config.toml
rotation_deg = 10
hidden_act = "gelu"
max_steps = 11700
weight_decay = 0.02
Rows from block 8 of a small image classifier, named by matrix and row number. Rows with one number belong to one neuron. Each number is 128 + 24 x the weight over its row's rms, rounded and kept within 0 to 255. All counts start at 0. Numbers have three digits each.
After each neuron's rows are labels from the 100 images, of 14976, where the neuron reaches its highest value: "strongest on" is what is common among them. Only what is clearly more common there than usual is listed. The data: rendered rooms with furniture. In brackets: how many of the 100, against the usual share in percent.
# fc1: MLP up (model.blocks.8.mlp.fc1.weight, 480x160), inputs 80-159
# fc2: MLP down (model.blocks.8.mlp.fc2.weight, 160x480, transposed), outputs 80-159

fc1.358:124118116152159120114140140150115123145100127141129108112166096167117100082110108150139166098151114124103115151108185150146132124160118119140125154129092128116145117142133137131106104116188154139157092137153118103099132113131109119067103142
fc2.358:115159112117136140114119121151120187139130113113146160106122179122109127144110156124071085087067103121108115119115067125134165136113168148154144117152123187134110144102126107133174179121146111136140118159119105105112143120137121146138116152
strongest on: count: zero (80 vs 19.7)

fc1.32:092098132173144133116148140094128115093098124120148093145138129114137101124109122120137158155176153110082119155176094155138102127129134122099119071135118117148135110113136130138151126118134113090130168142104077161124127173146131140121113111
fc2.32:137107148176136067103098093183108145108194154130164118123132159087104093109153127085115126138137169116189128090107128155139108172181171160147103116132117135132081135135134119133157133124093132117124108116125089138146096077133106136127097133
strongest on: count: one (44 vs 20.1); floor: dotted (33 vs 3.3)

fc1.92:171127131168178105100124142093123153103094148124119099103147105112134118156145143101138140144117149097120123138102149139131117109172125117124108109168103107140140115138110109150120132131161087131160104129109129118121130131129082175120147136
fc2.92:122147127089100097149108117115163132178113175108110136130144068150109114149163146169114122162100121155102123126135163165113127113172124143138127105160123120100133119099129130130095127118112153135121166076087143163148165147123137090119108117
strongest on: floor: rays (79 vs 3.1)

fc1.181:130117143123089142137111136120172080106144132111149159145126160169146118125133116108161185134097172107078145145108099115128126147114134156120081150090168128120154139122123117104134150147093085173154140118163132140123148097110133107087133156
fc2.181:123145156130127130154109130177112110155128132144153149126111090137123172108156088091147140139164111129126094150117143069146124114134108090072127178169138115152163124131134154091103119069172139102112124103178111182104104104110133131123156122
strongest on: table (89 vs 15.5); largest object: table (69 vs 5.7)

fc1.405:149111132129156135107107094119110109108137115088155152150121146121102135132172171118098110149081098160117146136166135139139135109117174160115122102121084156145174159128107126123118127128069120100171185140145133137136189138111106115121107092
fc2.405:101129139159143130095127133116085138136118113088129117133140132150143156123121169142144080125152108134105138154164139134171125190151109122153139080155123102106124081193083158113111152112127120115131142149142122153145126107105131122206121114
strongest on: sofa (95 vs 15.2); largest object: sofa (88 vs 8.8)

fc1.251:140141171171143151149145107124139156138146139125131169113134135109149115076141088092114131181114170130088138197140107111131146103106132108164145141142098103153101144116143103127147138160101133094129102137110075125091119102143137110125123136
fc2.251:080144113101122141082111114116116131111129083167144065121115150158133188148151089152161129097097127122160147162158126126123155129157130110082152116095142140113102112074176155135118133135113099179126145122146102181151125107148113078167112146
strongest on: flower (74 vs 15.4); count: four (59 vs 18.4); largest object: flower (51 vs 4.8); umbrella (35 vs 15.4)

fc1.372:123120153117113092114117170148167125112110159182144082133122094148134143131137110124146111138108076115062069189093096082155145138141129118149090090108104103124151125146110136145080142107106103108118134141109101159120127131120146079131090152
fc2.372:175115157146143146121105112156151129128100146116162171121129136127108105125109092142089088104163149151190126170159118111121159129119169139094092125101130114145134138131061134147121133135108113126138142166133137158139156140118113114101124157
strongest on: floor: crosshatched (35 vs 3.1); floor: honeycomb (26 vs 3.1)

fc1.127:130120163116098109116166173137159134132128109128160112141156120119092141165165112075172140095120148137142143122101117144111132059146156151142128117084118170120069103141135136155151141119148127118115148123054138157139093146124134159128105125
fc2.127:128136122125125118125137154126142104135100134144088153110145147103129100077130149099196129147098092156084148159153134190137153110118121089144147161153095131107107101162173119117096137148109138131150116139152125128172106132084141109154107153
strongest on: floor: rays (62 vs 3.1); largest object: arch (26 vs 8.6)

fc1.240:132098127129139120153126123119087090084143135136158135106153135163151153149166143149105138090174115092151150097150103091121160143110132142104162172117143155070116099157132130130101113103121134115079124121085135094082141139123140105122115148
fc2.240:117133093186111149136123150123129171113121135132121104115120123107175164189111135112154141171104135120127148095133184149146204140065123112096139117117106107102135128123128114087129136105120154128130135155147159077143128144116130113130118130
strongest on: barrel (47 vs 15.2); largest object: barrel (44 vs 9.6); floor: speckled (31 vs 3)

fc1.477:135150125134137184142120125100132147115094145134124123176109154114134123142122124098116129178118140141149181171152147120123121094152127133136144130135092117067091137116120184111159148146148141116115128147131102156148127124122149102125144133
fc2.477:135123112156109176105134099095122133142157179090102102137108143138129129142121175162093157097127116108106126128124089149146136113103077117121155118179148122151097116099135125137131129172123130123161141157158117138084103145151156105087128093
strongest on: sofa (99 vs 15.2); largest object: sofa (96 vs 8.8)

fc1.245:138132117133133110101147113119158126138144129152101137109097106166134112174135130137126144142125142132177097111093135160148098132122149100108086102196094090094138140105162124114145141129126124089157143165144124142090132151143136177183167132
fc2.245:120109104142149113126114093092100148092113132145149106093140103174124118097125148120069108143091172126105121194122112152112144158137108127119126179142103137131146130115066144143140108098148132092141116155136133104095132150160139118108161141
strongest on: floor: furry (94 vs 2.9)

fc1.246:156150113124124078104128110114110126185078143106099148152122106116171091115158128125106096089133097135122104120111161161138116124146146150151194095146141136117144117140115125126087155131162102112124143077108109127118134131147095146139171121
fc2.246:122123114138136067137082120166141145149095136155136115121096111116088136159154118105129082136117107092128172118146186147110143129148151105123147109124120147116145138095156115096120160110085113158141162100133112130112095119163125152111109133
strongest on: floor: rays (42 vs 3.1)

fc1.242:172161125123102137122109146150120141111117098157106195147162131178146099102136120176123096111143158059087107132110172064100136111109136172158099126139118144164113121124119124123119124138169138144159119111090138118148114173153143135149132157
fc2.242:143128072181143145125138190154128128124125132113124108161139113152112125102078168056082140118148152100130108123126150102118132162178111135100094133139129130159138112174137105151119132157107082176072171103167122125154142146106107159145141115
strongest on: table (43 vs 15.5); largest object: table (29 vs 5.7)

fc1.359:118117167153145107147161148141110150130114130146140137107128166153098096139121104167087118089129107144110128114118128155147136134153117138123153090092116110160130055140129084161164138096100117112147080134205109118139133113101129136161067147
fc2.359:099149122136087119098109144100160133117167132107134116126168124182170173142100117142138136116136142151125144144132099107133093147123150132113138080141144145134094110149112115141155141112148133132159183146182169133137136094128106106136122126
strongest on: flower (98 vs 15.4); largest object: flower (86 vs 4.8); count: one (45 vs 20.1)

fc1.250:120074153120131094141120141135117136143093130106150143091131094115148161103155127114086119120111074129113117143118166123106108146084134124121100147127148106178141129107114150104180112117115114106136175113123093151123181107104133145150120109
fc2.250:171128140123082145155134106189147134121135137107121141153133122159173120137127146099087113146125105129087111135145096174142106104098180157114112137100163124113107093134069127095148187124127170152111177155120145153122107110107152100185132108
strongest on: sofa (96 vs 15.2); largest object: sofa (93 vs 8.8)

fc1.269:105138157160166116141117153140153133088092101186108123122122123135092125115114099106133108104145138134167135174059143114131158118111132123110120152138129133114123119166119098144110132109119057138111151128123149147126115118197128125135118172
fc2.269:083107059119175152172131123085149106125119117151111136144112159106116146114161099126126136135151149118162146153116121115100122146090109124133082130075106144115143132135128106148117173108155144156096136157157110176146122136178103129107134124
strongest on: floor: crosshatched (70 vs 3.1); sofa (37 vs 15.2); largest object: sofa (28 vs 8.8)

fc1.79:131135163144171123147140117103109156124107128136159112113143173093149170128131163108127141156146146107054121094116168103139112100099133121139158116132094130097140112183179124115141133093109126157110105104139132113143092117132115109150113109
fc2.79:134127083137107148171136130163108077125141156125125142123138117118123094066188151098116121115086146153125161151095140089121098130109162103120120154111108139160134097106133143102178142123148164124114130141149148140133138117120113139099132127
strongest on: floor: furry (43 vs 2.9); count: one (41 vs 20.1); chair (37 vs 15.3); largest object: chair (32 vs 6)

fc1.53:121124112139132123133124164113142082157118155110148124144115157113092119127154094106129160147125094182119172145130113128098148136119133098127122098146122116174175120200133130149129167138129135144159127138085146141130107100130144139110088083
fc2.53:128141094079117103128111151148139133120128145090140122160151173105098144141164138111157131144138103158089150123149133083165147119147156131126121130122148097108161070139126107092151118122132144170095089156141148120100159130170148151139119095
strongest on: trophy (47 vs 15.2); umbrella (35 vs 15.4); largest object: trophy (26 vs 6.9)

fc1.286:135149158127139130108135117125112094116144151143133123140160092125094166130150100130077112159101156114116163122091130149143105122121147133095107130145104101129121128122114131102134140099133163156135126108135152105115144137149141093154119093
fc2.286:104081159121137139162175067101116146173093147103137132144111117137134124126114131197136120114150152136151112150157112160152127106103172165143156121117115144122119155112073137113140122107142117117160131132138165075161098131121106125123087143
strongest on: count: one (62 vs 20.1)

fc1.170:117162133108146072138106157120136143127113193153141121127136132120105137141138129145116108137148087125155123143075120125130131078155154163099085138149148122125173110152141102113119147103156138127092134147131100148123160121129115129136149115
fc2.170:131128117142160147134097139120144087144107145118147128137118145128135131124133056128148119136103133154088138152101104098128151090137135153094131115116118173103135164117126125145100097132158103154095140136142109147146136147128112160144143100
strongest on: floor: crosshatched (37 vs 3.1)

fc1.154:101149144120143157091117104136149132139135128135092174119146157141133142132113152128126153133128069080112150155119151131121127095132085139095106152139158112121143126121135086129108153133126137085144127107141156131133101129120134094118127140
fc2.154:154142122122128111135121111168122127083188113082141136100122119113114154145120151139105102096130147113132091173119125128151169106105129152088103082144100152109114138157189114108118146107104180117148130145104116131116108115129147107103081106
strongest on: table (56 vs 15.5); largest object: table (44 vs 5.7); robot (34 vs 15.3); largest object: robot (32 vs 7.7)

fc1.272:145125161106146111129105088136144125123104119148131137110103109173123114139175147107103121126093131127154129102105127151112130140161099112117125169082165140097171186132142127156108146109172124135134130103088130126131122132100109103102110116
fc2.272:092094110149115157116091141139116163153139104132130124156121159120135130096105154131149087155175116108125108094131120120141122117123166122152117100117137135127122122090134180120154153129160090177138149150158146180112129075184126107144128112
strongest on: trophy (59 vs 15.2); largest object: trophy (50 vs 6.9); count: four (39 vs 18.4); arch (34 vs 15)

fc1.402:115139109145131147159145151069132081143130154141108134161125093143168118168084126131138131115081117143100140142134127124077097154152201122092099155138134114090134104112148091129153120136055136109113140129125150126114116125142154103131093119
fc2.402:103108129137148181099130130160118115146088121097121129107121140155092130124133163141150111149091140113139115118117148124149116138164117151107111113165078122091155113113081133154125162134115110141145101133118123115129101105131128162125144126
strongest on: barrel (100 vs 15.2); largest object: barrel (100 vs 9.6)

fc1.204:144112116121097104192127094134107099106109106120097115110124149115167142111145102115145120158132110099130142125127093128126122126123143125144127094073128142127167126160101156114127134120115105156149118130110127103103146180102123138110128158
fc2.204:122131124142109133135099171100125118065174168126098125154153136144097149108128132136105124111131100124120146132155133104098099127131132109130139123156101100108106123153151161144162162117164175120128146159116163147104141125136172130168079143
strongest on: sofa (92 vs 15.2); largest object: sofa (91 vs 8.8); count: one (55 vs 20.1)

fc1.211:088115143173082138146114112137137165090132150111129094178146161112154152067129171105145105130146128124119130140157116106113128117145126148132149167179124143084106122118134150134146159094121073143133091111141070121114116081129167131150102132
fc2.211:109081117125150135136089120088120118180117105095146160125127140112123095127174119140127099175125098165160120156136127137146064097147175073170144119156148122132111113125115116124144139083146104099126139142144110116115126118114096151106135115
strongest on: sofa (94 vs 15.2); largest object: sofa (87 vs 8.8)

fc1.148:121115142132151112098168128115113107140124086097102125123121124122088157107127120129068079145107106132123146190128166099098164094149134115081103148135149127131142131080103137141149114111146124133111123097088119136142152128123108176165156136
fc2.148:130072134150106127098175150150114103116127101076175125101208118118140159106150141139137111095131095097162137117117098152100174123104120134102105109125111148113099130114142110123172126135126099130155108145181136155141129125100139097130151094
strongest on: flower (71 vs 15.4); largest object: flower (63 vs 4.8); count: one (49 vs 20.1)

fc1.254:137121145151130123169113077125080135119100158136145132142143146136109127147157144116135098133121110138106181132148074119117147116159083153076107123123112137130143167139110158124149134128161121129135132122137130095144164154157124129151130178
fc2.254:162133148148063169090130136135138131147141180091118154113137136101103150165127112151077172107153105095154097140129101164129121129143120117085142104109099108122170138123111147126154137096130165116145126125085138130132148157117103121133085104
strongest on: sofa (97 vs 15.2); largest object: sofa (88 vs 8.8); count: one (57 vs 20.1)

fc1.268:124088141151131144152143150099117107116086114174149122113195127111109119146112114114132095128094151134127160128119174170162109087130133155152114123176095183142108138142135097115120114171104124125198104126072145132080109137106164158155142093
fc2.268:133109158139144147120169148124075147113147156152102130153150131123115083090132151085151146134117138121095179180128157147114152107141127113131112128132112164106115070114145145100118122151151119104158117140139097114131094139091134100147163162
strongest on: floor: rays (94 vs 3.1)

fc1.461:137161138140097096128139136071110147181102139159103149092132123114180117086141142153120099162157145109076155161121126170148143141126145090132129131128099143144123115127126107104137152152187128140108162157072108120135139119150100105119141095
fc2.461:104149143124121106130151134144121130137105158125107150156128113116088132189135160167141139105111099112102147136164114085146118143172095109135112153087087108122083155130108130069089149089116107128084187140091128157109124087150119124170159162
strongest on: count: zero (74 vs 19.7); floor: labyrinth (36 vs 3.2); floor: rays (32 vs 3.1)

fc1.180:166147125133132109072099123130128163118115133121142105127147100106130162090086145147148126112084126135154115154146134091116098092121169118096161143124082101131177092143162120143089147133104142114092157157120158109173170133138145132164135076
fc2.180:121142090116122124115117124105160143153117106121137180131135110169133112134101151075155133151137131139126115090109139124147114155137172154141141113079124154153141142196141082169133149154140062116093111121134089125073133128142114127086132146
strongest on: count: one (98 vs 20.1); umbrella (37 vs 15.4); largest object: umbrella (37 vs 6.1); largest object: trophy (26 vs 6.9)

fc1.344:165104113165122131108161143154168161117111135151165127123144107120108142121117052167126133117151140150078099172104130115095119159140147097113098137106139128084163125136140115103168109149125088145133116104089157118112138120160146135143132135
fc2.344:097100125115175100151115121109103157107158113110132119125119111162143109117169110095119140134107104145160113094106105142144156127099174146129121117150130125178128112125178101114138099097148156112101105130117101157151146103096152159138089133
strongest on: trophy (73 vs 15.2); largest object: trophy (69 vs 6.9); count: two (42 vs 20.9)